{
  "model": "multi-label image tagger",
  "dataset": "made-up road signs on poles",
  "train_examples": 122500,
  "image_size": 32,
  "crop_scale_min": 1,
  "horizontal_flip": false,
  "arch": "inception",
  "norm": "groupnorm",
  "activation": "relu",
  "weight_standardization": true,
  "depths": [3, 3, 3, 3],
  "kernel_size": 3,
  "stem": "single",
  "widths": [128, 224, 384, 672],
  "num_labels": 58,
  "init": "kaiming_normal",
  "optimizer": "muon",
  "muon_scale": "original",
  "lr": 0.0085,
  "momentum": 0.95,
  "nesterov": true,
  "orthogonalizer": "polar_express",
  "adamw_lr_other_params": 0.0023,
  "grad_clip": 3.0,
  "cautious_weight_decay": true,
  "ema_decay": 0.99,
  "magnitude_pruning": 0.5,
  "steps": 2800,
  "batch_size": 64,
  "epochs": 1.5,
  "lr_schedule": "cosine",
  "final_lr_fraction": 0.01,
  "warmup_steps": 280,
  "weight_decay": 0.4,
  "adamw_weight_decay_other_params": 0
}
Rows from block 4, named by matrix and row number. Rows with one number belong to one channel. Each number is 128 + 32 x the weight over its row's rms, rounded and kept within 0 to 255. All counts start at 0. Numbers have three digits each. After the name is the row's rms in percent of the matrix's.
# r30: branch 2 reduce pointwise conv (model.blocks.4.r3.0.weight, 56x224x1x1, standardized in use), inputs 0-223
# b30: branch 2 3x3 conv (model.blocks.4.b3.0.weight, 84x56x3x3, standardized in use, transposed), outputs 0-27, a 3x3 kernel for each
r30.8 098:090128150128207128221128128128079128128128128140128146128107128128110200128128128166148128128129128128128128128187128070128132178128148128128141093128128083128250212096109128128111088119109128147128128163149183141180128084162128128128128128118073128099130140128128091128084128128112071128223128134203054128128128128131144154180208128128121128100128128117187162128128100118128255164128069128099128127186128128138097128128101128128128076138079107128128162195128114128128214136128128128128143151128128129129128131076128128128128161111096195128087128128077128128128083160128128129112128128063128062075135128128151182128134110128091161086097158128076075037128128128077128090128
b30.8 091:133151162128162150128128123128128089128128128128128128128196128149139114197128128162128077147128095128061128128083128128167093153161087129080128146105128128128128128117091128046115028128128128128128128128128168128128151128128111128128174128085128125100128128128128128113158128128128128128147128128128128128128088128070128128128101150128128232128128128128128070147086128207161152128025117128128128128135128127088128128128128133128113128086169128118164137087128253147128128128054054128070075128128136128136126102097175128128246129192143128128090128128128128128056110128168128128128192140128168128128115128194128128208128124128112128128128145100148084173176124128076123085122128160171128128149231083128125140128128128128128128118088128179128166128128185198128
r30.9 112:016128128128128097128155057185128128128128148128163227128138128132209128098128128122070147128048145128211209128086032192116108128077189128052101151128128085108128148158150199099128128128128152128024128108128128142128128122129128128119094128193128182155128128110123134128128128128255128158128128128128228170138073114146132128127128128128099122102190089128050074128118128128159128105142107128121128126106128128125128128128152128128128138128128128128128128128096122143103093128128135128191111128128118139119128192119080075138085161158128105109128128095128112128086128128088128187156168128089147128128104128187097088128103133115146116128128128128121128066062098128128128128128
b30.9 091:145128128127112128184180255103110149104128128104128084128143022081128128130182242128122128128170169128128183088118190128192128128128124130128153138087190128138128130116128115062140080128168128128148128122128120117128128128128152045078128072076128128172128128112194157128060128128128130150079128154095116200128128106106108128111097125132128169152179160128124128121081128128124128128128128128128128072091128128128128199214144201103128173128128128128128128122099135128145128245192174128164135128128120061128128114093128133128128128091117092128128166159128181128128130148128187128149128128128128085128128121128128111145106119123096126128105153128128128082105123097128174169128128130185128128128096128128184172094128118030128093163128169196128208128190128076128
r30.10 099:128128128083170128123128081079190128065202128128128070081128156128102128128128128161255128128148128155091128173055100128128128157128129138128157080181069089103073113071140128110128067128158161128128128141128115131145128078128101128160128128157128178058113157128128162128041128197128128115128137119128135161171053128154169128152103070128119128106128128170128128128128179128165088128128175128128153128149035146128172128128117128110187128128128100146077128128144128128128128170128128128121116176083128128087179128128150128125128128128097094128079128074128112072128133128137128115109128128128128206128128128235172067128087128128128128128148128078128128135128154152094137128128
b30.10 106:120128128178128116128128128128103128139068128105128128151128128128128176128128084157128128110196128128184130128128046128150096132223128132184161128131186095128118169128128198138111144061128128103220128128131128128089167128157147128104128107128160063128128128128128116140229148128128128128128128054105069240201171098190128128128115128071130128128145128111128128128133104128128106117077128128103128128128131200128128076069128140160128128212128215128189061219138168081128102067128072077170128128099128119128128128128128128128142128115128128211109128104128079131125128176128149085069083192085128161128111128128101095113128123128128128128168153049128183160123128106125089108139128090096234126134185128128141155088128128128118103091128091153072169132096128141137
r30.11 096:121173084128086151128093064113147128141128128131128146128128128128094128079137051128128128163128128160075163143086214054030128128122128128069106042163128128128128119043097122128153128119155216128095128128118180088184128128089128097012128117121124128129128128087090128128107128128087162128128161197128128193141128128120121152156180128128111128128249095073145144128128128208128128084122095128200095128128193110128075082129128137205161128130128128128128128105166128128175153128128220068147128128105128128128186128128128128128075066105128128112128128111112128128128158128128128149128153128128128128125104165157122141168128191161190120103101128128128128128128082128113128128128
b30.11 092:128123215128128128128074128128197128044128128128128094128128128128106085127126128139128128123151079140128128078128128098128128128128128128114139029128128106063128209042128225128128186072128128163128171128143159128173210128128096128128042071199128128128154147125128128184175199114128131134128102083155128179112126091008044128079207128128128128148094076128128128128128128128128128128128128122128128143128128113128128080141128069128137128165128159128056128128159128176128128185128128115128128039114183128128224128128128191128132205112128095101135128128178128128128079128128128104128067128128093128128093128162128143128128102050109128128128128105128128128128152126138128128128128128128112128128128128128171128128135132205194128053128128192128158169128128192128
r30.12 110:128178120061160128128128080208128128199173121128101109128128082163128128128144128220149150072066128179183128135128128128128104128103128128209128196134172128177148128128128130128075082072172128128128071099128192138091128128176128128135128037128099128100128128128166066128165198113136097128058145219117128128128102084123128080128128128128095128128128144169128128128243180128128128147128128113136128128128139149097128128128099154128179159128085128055147167128128120058128128104066128020128128087133128128130128192082128083123128128160150128103128208135122148073134139128099128128087128128195087097128128128128128128089128128128128128128128094122123168092128089128132075124118
b30.12 101:128221128128128138195128128050128128128128056070128128128136165149128128149198128128128128128128128128128128128219128128107128140099128164128118119152064128128087128128138140128128104121128104128128128128128128128151056085150128128128160128128128128128153128128212128128128128128119128128202128118128067128128178129105128100086134080128225082165128128128122128181128073184130128128128135128149128126128128129210128128128128128128128128085112128229128128149196128169154056128128128128128128104159146128139209158172127128128128070107128063181128108107128128128083080128158128100213111069089145109129192140087101069099074084128128128128153158128111128128128128128128128128200128128128170190161226128128128128176128096057128132128128128075128128113177128128225